A small masked spectrogram model, trained from scratch: activation gelu.
Rows from block 12 of a small masked spectrogram model, named by matrix and row number. Rows with one number belong to one neuron. Each number is 500 + 25 x the weight over its row's rms, rounded and kept within 0 to 999. All counts start at 0. Numbers have three digits each. After the name is the row's rms in percent of the matrix's.
After each neuron's rows are labels from the 100 clips, of 14848, where the neuron reaches its highest value: "responds to" is what is common among them. Only what is clearly more common there than usual is listed. The data: chords played on synthesised instruments. In brackets: how many of the 100.
# fc1: MLP up (model.blocks.12.mlp.fc1.weight, 768x128), inputs 0-127
# fc2: MLP down (model.blocks.12.mlp.fc2.weight, 128x768, transposed), outputs 0-127

fc1.538 109:503499478504473519458498493495473490463495510526471466508499525518488551530517484498516463494492515486455524509515538497549447523574499511497483521507516516507495513532478484510466491514505475499482532479524433487502495486538498529449509497532473469465496478477523520514533506455480484519479511490508514462487462491500477471521456475563479506494499489491473496503540533495461468534510
fc2.538 094:516519484531516511545545495504500511483497508450498529566492494469511490507483455519489504493492493517503517490506473508486494509554477528480453553535473495492500512487490488503506483540459493514529502568504509492518543462490474497539513526501518499540522526530533519506499466517501522500515516541436444494520509522506502541538470550492501498519502507474499461493490503539496487455503
responds to: the note F (69); organ-like (68); playing: arpeggio down (58)

fc1.226 083:479491509482518524418472475531487522482511546500497520483473496469483495506500494515482514436455487466442507521462533545494474487497481525492491518483493518522477487438506552526509468527523520526473498484501500504505503505501542494477491472482517486510483486525495509508494546545537508480491483471490486508488518457492522486446534498494492492509499522516451501538452529489515476516535
fc2.226 089:512496493515520487512494511479505547514513501549549510491506500496467495536525504482516482504507480566495542514471489503487521512502505494494486487467492485463502517511526482529502520529470445479499482451497480528494463546517492511475521571503563505501462491495527473511541411504539494486477512510510517487501503490461478527513483534480478490471542504504517474502510551492507533510492
responds to: strummed (65); organ-like (26)

fc1.261 119:475497494498499508488491497570484508533509526506485494527511491497493499515480511495495548490454482505473475485511506513513503488501499496470489499510504522477495516519497484482495458518441483514520492512473509535519542506495490525498581519474493466499518466526522484484514542465494510471533495527473476475493541485492527510495476565520543587498486503541541472470528483485511478558485
fc2.261 102:505519531514530497523514500491482536507506473438504525498487531508523502546519516480505548513516517462507495485449510544504506464465498509538517463468509505510497464504495488464473491533511510473506491499481510530519510494513473496509493516471526505495515523513502527495489498487501517493480493455450424510480477435482486505478488478519544510577495497526514461459509470443497499492538
responds to: reverberation (65); text has "reverberant" (65); text has "room" (65); organ-like (39)

fc1.746 130:494466451530517549456486515511510512536511495480503526461515495524479488502462458514530523504473481473470509490494486465542452499503501522513482492478506428500486512501497532512465487526503508465476493476491516496493455529500502509491489497478585513521480473532431545514486488517537493515473512494483506493526492495511520512457497512530510483461481553518516481529506500492538528527507
fc2.746 106:508507509475508502496515506539523535489502566479584489473501492476502513509505485488549464525508489466497493499501468518504468506477511491523457480500496475479523512498534487489481505508509506513490482449487485488481492526517553488508516525495514479456513498467505483507477506519528444483479519453472479472588506536515498477516487472491452497522500514524508475478474482489567485521526
responds to: the note G (73); organ-like (51); root: G (32)

fc1.705 114:489494490500502459506517489494516536521539459476490512492451495505488462482456511494544519514503469534497525504506561462541564508470517485490500428502499538520487446513555475467540493465525506513481492479491507485506470522499491501493513503511514499489495491517517490494500498500559520457457550496500478500544465489513487475464513540484492521507499546522524491492498474509533491515499
fc2.705 108:493502504490492521531508483494474484465489497487468487491518497485519513491518485514460516464476476445503491479502503497481532484531462529480535538536488569469519520459482480509496530490544507559524511519511505527552505517484543512517513498500522498520514502518549491500496492475491515469537502513504470533560438534494543482492528513498504481504489504527473506470491464549500504473556
responds to: arpeggio (87); playing: arpeggio down (58); vibraphone-like (53)

fc1.496 095:486479500512522515467458472487507494525540522528484516524470511472514483503495524508505548469514513493482491504500501431534493461465497515521504483509531479523519488508457520441509540453472476492516518514510524514483551487549508498461530469505439516468467482527526493496521506495530528530485525529488516474541524564480518499510526534515492492507493514468539502487497519519510520518538
fc2.496 093:525494509453442498485537475524526525522493514504529469530487499510456506518492529480480518496527514490471479498532498476525511517456457513499511471489530441500503528531517504513516507486510448468512523474517493483513502520486539474498516537497508493509513474510492502496546515538551489470503508489501490491426486497523519507513511473501439503480478491526535530531526541445528523500546
responds to: strummed (83); thin (high-pass) (38); clipping (28); text has "clipped" (28)

fc1.527 081:530511475474521469476482475504518511495536511486489533527513504451484535510463484530503498493464524460509491484516518479455492538482521498459502489475489505541462501503479484484481467538483509536458545491477488544503517513465483482499502536511510486495480504460427513485487466507529568468529542519474496481533547486500482515486512507475498508511519489489534490483499548495479489460459
fc2.527 099:544465510489488500500509502515502490499550520484510501475527538510518482553485499496514518453513518442483514520543476533482473428537506491486444503513490487491455502505502509495484542491523523457497544467510501484496534429498488497508486478484579451528493508509447490506513508482490499474531506472486507478481472500490477476512483492505484479479478510491488465499483482482502497548495
responds to: arpeggio (87); playing: arpeggio down (59)

fc1.729 120:485488501506570488489471506507525497481545502480509469475486481491474493515484482513591511494557499495492491551489504501559523479459490531502555489566481536501506472483488486483502494499508486500509509520513480483483494568499504505492513499442527503550488484504503527510506510527483533465469511509482525474517487532517455475477512497527503497464516493531494519486517463514515499522531
fc2.729 121:478525519518494471556489528498429483477499488529494533483510494487483507506504445488497531487503500500472516529462518512518534516491475567485492525509507553507558516479500490474517527494497500504530527539521536502567513497475490491492488502489489493545505479502483496519490509542512531535518503515472474501515449541531532479513497490487493519529467521503495519486523485538508515430532
responds to: the note F (87)

fc1.306 095:524491476482527512522449514502471528494549508504555486544471467551475495524490559496524484465513502495499530491528510532498480520508452450483480482499489480519552488515512473481500444510471485497536480475498551537472500483515498494525502476493525475476542479517492468494456497523475517494534472497465495511506545508455517494508482521507461451506489504472518494500492488473498535508518
fc2.306 087:474504503509484479519516472472521489517524490481447496551498468519460496507477526490464467476497535533509432505486489481475492490505523522483467485497525500483524548479486475514535492502513474494491525473475540457517438524537465528488474515514499492486475498471507500485443501510519524483472506525445515510465504481451535511519522493490483543447517493506496507523509513500471522444490
responds to: clipping (29); text has "clipped" (29); saw pad (26)

fc1.566 137:510496486517460488491479521503513541517533529491510497511497478547476496476491522503481489495502515462521501478490503450537474604571516471466480522498473499513543481498443493523482481469519475522452495496509494468509461442496487520506511488504451506492461483470555508515500496499509502551460495492492514507513482508529494489474516497532491492508487545510489507521505513505487513536493
fc2.566 112:498502507555478485544497525500465497503489527491512492537495501455469521482495440507524525480499473489494494511474486447497480530571489552473457578495495490494534489492540487490484507534485512522536504530497511533486487471493494521559503515507480521461489505485527510497494469539497536500529501492466467497483498516529486488561471537512487513526512501470524529496504524495484501486524
responds to: the note G (98); clarinet-like (52); square lead (30)

fc1.427 095:481469463504494508486496520478533483517557505518484501482477496501465465507479527551499492503520489502511471487520534448491399527547532456517493445511494462519505520490461523561521500514495516522492488532507448490482496524534501498518514498503456506526521501499512497492494492453491548527450535499501502479500505504510513521493500513463502529479471512508507533534505488493523523507479
fc2.427 111:485540504521498521522534473490500525487493507494535523530464459506509512520478487491542509483477526533520536485496461510494508582515514530506472489469501469487486531461497509495502425495440475514528489505513505491488489504572442487539524483506480536504515529501515471519504510489484492499459468481495484494469477533527504524512488522511470516522486504502500502547482504554488499543503
responds to: the note F (62); the note G# (59); square lead (27)

fc1.766 108:438497497501522526512495487579518494472492498522535476500498510493476487508525488527482480509469491516523455511500507500515522493509505506482487489548483502521474512519526473479485485495457495485478503473470503481534435518532498505523482548508505483486485509470491516462419504467566539480521506561501532495522529486523483532512491496524460501513501529510519454503530474503496486492471
fc2.766 095:530493520461492465491486530462517478508517533519475478502479516518470471452500491512442476498494475499507558520493459498490498539512482483506468531502522489499476503488511468539506485496481520508493506488570515512451531512503538476500520539516488521507490467479530544527498489460500490522506524471522486491510522562531506469512508484530444492475501507481554475537485499527500489465457
responds to: clipping (37); text has "clipped" (37)

fc1.277 092:474499513512495501498463530480501551516503534534513478473541526508503487507501507542504480530531548521484490513526494523495517523510495496524498503490495478458470514532488456496464509479510525499505497523453469478522507504480553493466472511525497491511513493514514497404502473480491518507514546488409502504494510458527508503485504502492527550516516497468461504475494515548519496510541
fc2.277 111:505488513477477491507481470510469509504520495468460496527541563513510531492500504553447580508486529503463495509506438501499539445502510540520503506480511486513463478491474549501488482506503522498479500522473514496497519512502480486478487482498530517491518510495506469506474530477515469480502484493455471511500486507526521516449503525502508517488471508545422489537545473517514501483518
responds to: reverberation (83); text has "room" (83); text has "reverberant" (83)

fc1.238 101:528501492543521486525543530436547519511525466505501549487494441474498488535496507519511499497527528493443527500521497533493486496513490504524486520493474520508505504483459511517518509497537513443483506548484461514463427499497510514476558508529498474508481504466514497509531486493481510500555478473481536495549471483489479505507521508476500530497498527534465499511499481471473519506511
fc2.238 079:471481490564496543509473513553487491535509457519548519516481453453478468499493510483514496500543474519483476526487502520502503497491528504506523480498489508491507473563489518486490519518496436475509522519449521531511489511502486493498484504492487482556509509475477512529506459492495532497506530520491464493496507470465475477525524506513540528581509511479461521479491495526492506545512
responds to: strummed (69); square lead (27)

fc1.203 091:497478500494514521455478488465537479493532513495492475534460521483485511501478544529494473508487458506522476526480493464540522497530492510529493468500507459443567518464556492493500512449502504486532490471502509486505503462540500514516504489539499504493546464516521499506487524501504516463517476512511478450519517496469529491464531520539516511457483494514491532468536494541533536512506
fc2.203 085:481522485522513482497488471486475484503497495479486560542505509494479481504487503516498451576503552503507507503508522501432503517484516483501514509506537519533516543492487520484477504503514506531535470522510494481534487547509465501494494472477471485487510479513522501522556523553473500519506500501488526472473495485503494507521487498467554498477555464510537504501488491549477569462487
responds to: arpeggio (93); the note G (77); playing: arpeggio down (59); organ-like (45)

fc1.697 135:503502509508514515453480503480507517478516496459486499500477465513465504466482509459553559544491478469499486476490499470562470509511408529490466470487566484487477516460487528496511477518490489482512482477507465498488477524488495489480491497485445494449478476476498507511492505517508524476515521513512511454497488475527468479457488529541485488464507536501499505493523498514507510525521
fc2.697 117:497523457559544502448515500463497507475509468520411557589482493521503499492504477496509483511502559475496528506492474484483508503470535514512482505499488508512508503491469490492504503477517498517467487530508484493522486557466473437485495460477498521510514480531484502491549521511483525514473471498494518495481509489495493506494499484515521503475529494482524507525474481516446505485479
responds to: the note G (83); organ-like (56); root: G (28)

fc1.528 134:483494471511497474463502531491510524534533472510523484427525492519522484471502506470549532523485483504543512509469480483504552549533520497469561494541545558509486501501468516478505478489492503522494528519489487485495479527512505497481501488493546520604502502442515518505493482504502501500522485497513517496491488529515482506512493489511508487448488523516506473527494504501469515535505
fc2.528 125:500538485526489505478506500435531512484494475472420527590502491523492499485494499494489519508474547479541495497512451478499532500468511537515525478510522510523529512477472494498523484454491493495502529529510500498553480486491462460485482477493509510518518475541484505505527516511473530509489469503518539499440502496492509524515509503509541495470509486484506501505497485525445518449487
responds to: the note G (70); organ-like (35)

fc1.168 084:517500502477498513505527483515494497521451487513499468497498510518526498494510554479466521525522543507525502508489497493526519520499513509492521530529479490487488496502534500496502500463464527498513485498489487482461458528515508492481464467490497505481514498601472510499590524483474459506487521519504495482545525494469504488542507499512489515518491533441516500446546507532494559520502
fc2.168 102:538506491488490504477518489493515480472494493548499520502482481482514491520492509496543515479507497511487491482495482486527467519523516525466507466444506502470493513505456488487451503495508446478502501483477517453527514514514475499477466533488522502503499482534498472500550525503523516533449555468462457474498487442491514517496505498525466505505461503544470464558501539524490491553547
responds to: reverberation (73); playing: arpeggio down (66); vibraphone-like (42)

fc1.1 084:506488526470482487460486509524471469519539510469529497491493496520476541495472555528541467512507494517476527497514455512523523519532512477532512513487530460502510529494521496472471497519543441501503488492522476486469496501514505530506479477497495518512512477445504524470512504513429538501506526478489508506527515500469502495482505486481485470530497497529459467464427546528504548480515
fc2.1 094:488481519514470475512492517477491461505509492525518525484499520502505525471492510502516488484460506474467490493474507487514487479487489524487473500502488507537464533550455491470474458493447453484513509481483531502506538497505477521503492494496529482505521503445500509480486506468496496550510499515484494495484524419551504500508481516525515470497505464500502438469573487522467497564545
responds to: playing: arpeggio up (65); square lead (34)

fc1.717 089:536459497502494515503467526465471492497536577483532499474457510491538499499503458473472532508506479486497494533527517498512518487449461518489485531489468515489445520497498505478481543503513500516458536493529493515522480463517475494478510475484485482504523511504475476469501497440526562453496546512501494485514512469528514493462491500470534501508523490518504494505519488452492543495463
fc2.717 093:495517500475465537550528494477476548528500496457502515515509521546493496533497519502512473548517530508496524509509533479453467449480504527491487456485519528502494526498496503482498526491485514481538507504515532500537499499514494531517481496508455480524476470503503544447484542518504499514461476535518533505473475479502482507540484500545581485461493505512466506513506502543485475467507
responds to: playing: arpeggio up (65); square lead (39)

fc1.743 104:510513464514495475482528509537485474505486425524507521552505477515479515471504466471502499484524509469518529461547533509549501514547530469481508530505476482519464483528512469489519524537475466485544512522524497493495473548543486490462478516498509529478493499509488518477503494470499469513508515498516492507467532455532507526557525489500484503488502470505483485510473480480464529539453
fc2.743 100:509493509543527499499512512495471592461470516464537534524497449473526484474524487494499523481499513526457505503544515525489476538579513545517468524527469474511498519487503497527478534530532506519497492506482504489516499465512490489525537487487529509503493493519536458521465475507524514477524518518502506513516490549506538486517495539492468484456490523499487520522482520536504508518503
responds to: arpeggio (89); the note F# (63); playing: arpeggio up (50)

fc1.212 149:507465443511532486505516507509467492554470543514496487469498486479471507464482481481535548502523497520507482494527514560574488463496478515535438449502496505517463518478549506481516490496512506502488528443504484483501491484494516497468510510530543504447525505513466503490497497502496530453462517515497517473519510479509516520499508514423497501480512518519489503502499500488522503528497
fc2.212 148:501488528471476511533495503470511465476491466504493443455497528471501509494504472502452516460489452467515498483475516500469528516525464544475498571525535531493481505499515490470528514498511536535518532511514534501504498426501508541513501488505500505484493523505528514507485505482487498503559486515484496526502465502509518508455489494508518499548474506485454500461518487514495498435539
responds to: strummed (55)